A small multi-label audio tagger, trained from scratch.
Model: log mel input, widths [192].
Data: trained on simulated modem signals in the audio band, 78125 training examples, 32.8 epochs.
Rows from block 11 of a small multi-label audio tagger, named by matrix and row number. Each number is 128 + 32 x the weight over its row's rms, rounded and kept within 0 to 255. All counts start at 0.
After each channel's rows are labels from the 100 clips, of 14976, where the channel reaches its highest value: "top examples" is what is common among them. Only what is clearly more common there than usual is listed. The data: simulated modem signals in the audio band.
# conv: pointwise conv (model.blocks.11.conv.weight, 192x192x1), inputs 0-191

conv.173 [149 166 138 133  50 104  80 151 162 142 151 203 125 136 102 153 143 102 135 113 157 215 123  92 159 140 131 125 161 139 130 123  56 180 114 132 183 140 125 142 172 140 155  80 113 110 139 133 178 113 155 101 138 126 154 143 150  82 156  80 111 103 111 158 147 118 155 140 130 151 159 154 132 148 116 167 138 106 160 118 163  90 114 116  59 108 173  85 166 137 129 128  86 129 173 111 178 109 103 146 124 113 137  90 116 158 137 110 131  95 157 169 135 152 127 149 129 158  96 141 126 107  90 114 109  91  78 104 121 122 165 136 207 146 164 158 189  45  78 129 147  67 108 135 174 152 145 131  99 141 140 140 176 122 255 145 173 149 152 148 123 138 163 125 135 157 142 119 120 182 164 129  70 104 135  90 148  40 103  95 150 118 125 111 183 116 137 111  97 185 129 149]
top examples: 8-FSK; 100 baud; 4-FSK

conv.131 [169 121 142 111 128 127 146 107 108 159 150 121 116 130 106 113 188 107 130 148 179  86 173 128  85 130 159 166 148 185 156 122  35 150 143 131 115  67 126 115  76 107 107  45  66 154 114 154 125 149 129 161 117 135  70 173 176 104 166  80 114 103 116 106 112 163 101 191 134 123 140 144  70 156  99 153 104  42  58  86 136 152 159  85  94 136 166 162 145 159 106 119 162  86 103 150 116 185 185 121 158 160 149 137 132  97 163  99 145 140  88 113 149 102 139 129  52 121  55 142  47 131 122  95 100 113 123 124 137 119 155 181  88 125 157 169 173  99 143 115  73 134 145  51  89 103 127 124 158 141 157 122 137 137 135 143 178 103 131 111 143 138 146 102 119 169 136 100 130 110 114 179  83 134 122 136 173  91 152  67 166 139  84  97 147 133 128 130 118 100 145 140]
top examples: on-off keying; 200 baud

conv.36 [ 63 136 163  75 138 165 113 154 136 103 102 164 157 127 150 137 140 120 122 142 128 114 176 117  95  76  99 115 185 124 118 122 133 125 154  89 172 183 100  99 157  92 162 141 164 103 121 184 156 144 123 146 155 128 132 149 174 121 190 124 161 203 129  78 100 145 140 140 114 109  92 195 166  85 128 103 111 160 158 130 118 114 166 102 171 201  89 165 126  94 180 146 162 113 131  93 103 114 119 110 102 149 165 151  98 135 178 121 111 106 142 126 121 141 119 104 129 116 186 114 122 154 145 161 102 123 123 142  60 106 181 121 111 161 109  84 112 129 111 156 145 170 115  98 132  99 121 107 162 123 198 137 164  83  41 123 131 162 175 125  88  90 171  73 170 118  94 117  70 150  93 182 140 176 136 109  84 175 183 181  71 167  92 112 105 101 158 137 140 160 130  50]
top examples: 8-FSK; 4-FSK

conv.102 [193  95  97  97 144 147 131 144 123 174 103 158 134 105 131 110 115 101 169 119  70 141 104 159 144 122 178 110 134 156 195 165 104 166 123 119 157 108 164 145 118  98 173  78 134  74 189 103 153  81 136 110 177 145  77 110  99 145 151 130 182  67  89 118 187 181 156 128  96  92 135 117 105  82 177 153 132 139 116 110 146 137 110  66 172 127 114 155 118 166  77 165  87 101 107 105 178 165  88 168 121  90 145 135 139 175 109 146 141 149 138 134 142 153  99 164  67 133  93 148 140  96  21 163 175 148  87  99 135 103 130 100 130 152 162 146 132 103 170 168 100 111  79 175 193 101 136 103 139 159 180 111  77 110 125 112  98 103  97 160  82 180 164 101 169 154 104  84 129 178 180  90 103 137  95 127 136 130 125 144 130 129 139 142 168 149  73 149 163 110 150 125]
top examples: 50 baud; 2-FSK; 4-FSK

conv.164 [156 151 143 174  71 143 120 165 136 101  93 139 146 150 172 120 170 100 103  88  72 120 135 167 141 110 133  75 150  80  91 125  25 110 124 135 144 219 126 138 151 104 116 165 125 114 162 133 147 132  62 129 109  99  84 101 151  83 107 168 110 115 120 105 145  88 141 171  84 162  91 154 149 147 109 106 135 107 141 140 169 140 122 152  93 155 116 137 118 104 142 135  84 147 127 112 162  84 194 143 109 127  94 111  79 143 132  46  57  56 175 157  62 154 145 120  87 135  92 135 142  83 184 144 116 122 162 121 122 193 122 121 105 153 110 150 113  97  82 145 160 129  57 168  68 118  84 159  93 147 115 118 144  87 180 109 118 111 153 118 129 102 166 143 160  61 121 160 146 132 131 121 180 159 121 120 145 105 132 165  98 143 113  68 106  57 119 139  81 132 151 135]
top examples: 8-FSK; 4-FSK

conv.154 [165 135 165 131 113 179 191 118 105 127  93 138 180 143 167 127 181 134 144  90 121  93 121 104 121 118 145 121 114 115 101 186 156 126 110 127 100 112 149 115 202 123 171 155  92 106 156 143 113 148 158 133 151 177 148 130 153 196 155 133 104 175 128 142 138 133 148 160 148 155  93 151 147  95 167 130 117 129 148 133 100 130 133  87 122 130 148 171 101 167 164 159 151 121 109 126  89 160 143 149 106 124 131 159 146 154 130 150 110 155 149 107 109 158 136  68 170 109 127  73 128 123 170 161 159 148 104 124 143 113 170  81  57 203 171 138  78 171 165 151 241 171 103 138 181 133 109 106 164 125 149 185 150 120 111 180 142 163 110 199  81 152 125 208 106 106  85 120 131 118 149 127  91  87 118  77  71 165 153  75  68 157  64 137 157 152 119 186  76 130 134 114]
top examples: 100 baud; 8-FSK; 4-FSK

conv.151 [166 171 167 154  81 119 148 140 164 150 130 147 127  73 110 138 146  98 144 136 169 133 119 136 101 171  84 193 133  93 132 148 102 125 120  82 121  87 126 112 133  86 148 171 143 170 119 140  88 113 132  89  99 141 143 164 107 151 107 102 116 109 121 109 128 118 139 198 102 104 160 150 117 133 155 133 148 145 106 112 139 214 120 122 159 109 137 153 154 131 148 121 107 127 143  92  96 161 146 126 171 136 134 177 153 112  42 105 116 135 145 118 151 103  98  87  96 177 144 151  92 170 179  94 113  81 205 118 175 136 138 150 119 178 131 100 143 143  79 102  86 121 177 125  89 197 106 119 149 128 142 141 157 148  82 183 126 143 118 173 244 146  99 235 178 147 147 127 128 137  87 157 134 146 104 197 136 145 123  74 155 139 125 157 131 101 115  46 100 160 193 123]
top examples: 100 baud; 4-FSK

conv.94 [148 148 134 101 157 111 176 156 153 162 141 139 169 112 150 220  64 117 202 148 145 145 147 137 136 123  91  84 108 100 151 136 134 122  76 174 123  35  56 106 134 164  97 132 137 152 124 137 145 140 144 123 116 173 171 128 136 155 111  83 137 133 108 141 116 172 105 102  49 102 134 130 163 139 139 116  76  71 154 149 112 114 160 154 164  25  95 119 143 139 137 118 145 133 109 106 104  77 151 121 118 159  96 153 182  85 124 201 159 145 244 119 139 129 131 105 174 137 158  77 125 164 117 134 110  88 149 142  85 167 110 153 157 139 146 128 109 115 139 128 112 143 164 125 150  75 180 114 119  87 165 119 106 159 104 167  98 189 152 147 127 110 147 115 128 106 133 164 181 117  89  74 103 122 133  73 131 172 141 139 135 143 153 106  87 183 137 157 133  94  91  93]
top examples: 50 baud; 8-FSK; 4-FSK

conv.128 [ 61 124  88 135  77 132 148 177 182 200 159  96 152 125 147 162 102  99  91 124 115 128  89  41 151 130  74 110 119  97  67 189 124 127 160 124 109  94  96  71 158 115 104 136 174 122 125 144 117 118 143  98 111 130 154 148 147 191 112  70  87 123 127  97 171  84 130 169 138  96  92 106 141  95 148 152 113  86 175 135 116 134  97 172 126 105  56 154 154 105 116 146 138 142 115 133 151  85 168 110 133 177 138 150  85 116 137 128 176  82 195 110 130  98 114 101 136  90 167  89  99 113 182 172 121  95  86 173 123 154 149 139 191 150 198 129 121 139 148 126 138 129 133  98 181  68 137 144 165  92 138 118  90 133 123 109  54 186 150 127 123 107 153  69 111 104 169 129 103 157 133  28 148 154 137 101 119 152 118 152 116 146 102 124 131 122  99 125 108 123 114 190]
top examples: 100 baud; 4-FSK; 8-FSK

conv.51 [144 171 174  92 108 153 177 142  96 122 115  98  90 191 120 175 134 180 110 155 158 141  79 178 177 116 135  70 113 114 195  73 124  69  80 122 167 148 137 122 116 125 124 117 110 147  83 118  84 123 101 129 110 125 120 182 148 115 114 177 135 132 172 167 142  64 120 140 138 140 143 170 140 139 160 123  79 123 119 152 191 126 112 145  96 192 118 150 156 144 136  60 160 126  92 146 153 127 147 185  76 136 120  98 147 124 133  95  84  84 134 101 106 217 125 156 158 139 148 121 137  52 144 131  90 127 196 143  71 194 122 212 123 167 107 167  99 177 105 151 121 116 133 123  80 191 108 133 105 161 132  87 142 190 131  96 155 155 140 136 137 162 118 175 135 116 132 188 156 120 109 135 111  80 121 209 132 114 138 162 111 118 121 132  95 116 143 117 139 139 109  80]
top examples: on-off keying

conv.71 [120 111 133 130 181 155 155 103 131 113  80  96 138 178 100 151  92 141  88 157 139 121 152 130 137 156  96  99 128  88 142 126 126 120 182  99 117 137 109 150 187 133 156 166  65 119  98  61 129 132  92 161 100 104 141 151 127 144 144 158 199 145 182 195 100 119 128  95 183 143 193 137 192 168 204 158 112 171 143 102 191 128 129  96 147 173  92 172 191  81  95  84  93 188 108  81 161 104 142 155 139 141 111 179 163 136 150  65  88 114 145 125  91 106 180 137 111  57 174 173  97 110 126 160 121 124 109 125  76 111 127  54 175 159  56 142 136 143 112 172 121 101 101 145 169 119 112 105 141 161 127  60 125 151 123 135 127 138  85 139 133 125 129  86 152 143 118 144 147 125  90 157 156 133 139 184 145 186 133  97 152  99 111 174 128 144 157 123 140 127 117 170]
top examples: on-off keying

conv.167 [159  98  94  75 198 164 126 154 153 107  81  95 116  95 149  98 118 104 168 153 133 145  95 127  45 119 100 137 117 146 157  88 175 134  90 110 128 113 112 117 181 162 172 114 116 154 144 131 136 106 106 102 114 109 133 143 171 145 184 179 170 110 153 108  80  68 153 130 141 147 131 154  97 136  91 146 127 239 121 153 128 147  71 116 177 174  69 109 152 145 107 128 122 109 129  67 125 128  78 102 150  94 147 116 154 150 149 157  46 189 101 108 170 123 156  89 139  99 148 140 121 134 127  96 114 198 127 101 167 100 144 121 140 109  88 181 101 152 173 140 159  75 166 127  85 106 147 116 101 101 106  81 115  99 125 119  89  68  93 139  92 151 111 125 120 132  92 165  75 148  97 121  79 119 140 180 152 127 181 113 155 122  52 119 111 140 115 102  60  83 114 119]
top examples: 50 baud; 8-FSK; 4-FSK

conv.175 [138  83 135 154 146 148 162  75 131 155 160 162 127 115 132  88 152 128 131 131 153 163  84 138  97 113 127  94 103 163 200  72 165 157 115 143 101 163 201 156 180 177 164 120 125 133 161 159 106 123 123  92 128 101  93 150 171 184 131 159 114 102 166 147 145  81 153 141 113 134  94  98  48 147 104  45 160 146  91 107  82  71 128  81 130 130 141 138 116 129 150  80 148  51 183 111 146 168 133 103  92 102 157 137 189 147 141 133 133 103 134 156 222 139  97  99 107 164 119  80 157 106  87 118 119 151 131 127  17 143 155 110 142 138  93 140 160 100 130 130  70 132 110 147 142 120 146 119 114 111 130  98 102 111 172  55  93  45 114 148 103 124 147  98 104 136 128 153 127  99 134 113  87  92 109 123  93 116 144 156 115 124 112 121  61 147 106 157 103 172  76 115]
top examples: 50 baud; 4-FSK; 8-FSK

conv.74 [ 90  95 182 137 102 158 125 164 146 138 119 129 110 126 148 118 139 109 150 125 116 175  60  82 147 153 119 111 131 147 120 155 104 157  88 147 193 144 134 110 117 119 162 114 162  89 141 106 154 140 158  77 180 123 103 140 136 152 131 180 148  77 153 196 144 122 176  90  70  91 145 115 130 135 114 136 131 129 155 112 117 139 121  69  94 169 104 160  63  82 107 160 107 156 140  68 192 112  98 150 111  88 161 150 104 144 160  99 167 115  97 157 142 197 121 111 138 135 152  99 119 113 111 117 111  72 139 107 129 111 174  66 155  91 104 158 107  64  87 187 134  97  85 144 171 110 192 169 180  64 171  98 139 100 121  60  76 159 160  95 158 107 131 125 156 124 141 124 114 148 117  60 121 139 124 139 191 102  85 193 145 139  64  79 127 152 135 126 117 196 127 149]
top examples: 100 baud; 8-FSK

conv.12 [174 130 133  95 100 123 126  82 120  77 127 101  95 139 116 205 137 178 112 107 126 130 137 185 134 119 111 117 110  97 107  97 143 108 178 120  40 177 132 141 161 134 116 216  90 107 132 139  71 121 143 142 101 163 130 105 101 145  67 154 122 122 166 172 140  89 123 146  83 159 151 119 144 202 128 161 172 128  73 122 175 113  85 157 113  95 138 122 137 138 164 161 139 120 118 184 117  35 156 147 103 121 134 148 144  90 115 128  94 100 125  97 150 159 137 155 143 109 143 126 156 113 173 169  92 130 185 174 133 209 162  99 118 141 135 115  94 150 108  89  52 154  90 153 113 151 116  83  91 189 108 140  75 117 195 134 130 149 154  89 133 117  95 166  98  85 112 150 167 128  96 121 149 171 113 104  85 169 127 142 137 123 106 126  63  80  93 146  73 168 108  91]
top examples: 8-FSK; 100 baud; 4-FSK

conv.47 [142 176 141 124 101 131 107 156 148 134 141 130 201 156 146 177 143  99 205 100 135 149 103 120 121 132 147 177  96 137 163  79 122 148 110 117 152 116 125 168  96 117 145 144 153 148 137 152  92 115 133 110 156 156 193 111 153  81 111 135 118 125  87 173 143 110 111 141 206 154 146 152 132 156 101 166  94 153  28 149 150 111  75 166 138 108 115 133  99 172 167 119 111  96 131 115  73 108  93 144 161 171 148  76 111 150 112 100 168 158 162 109 179 135 157  60 154 141 126 134 128 160  99 103 121 164 121 146 139 112 154  55 135  96 119 138 125 137 154  36 111  44 144  55 121 167 152 131 183 134 167  48 128 167 133 146 138 159  89 172 165 119 134  68 168 116 120 141 118  72 105  75 104 108 165 148 153 109 139  85 165 158 135 157 145 129 115 136 189 173 100 149]
top examples: 100 baud; 8-FSK; 4-FSK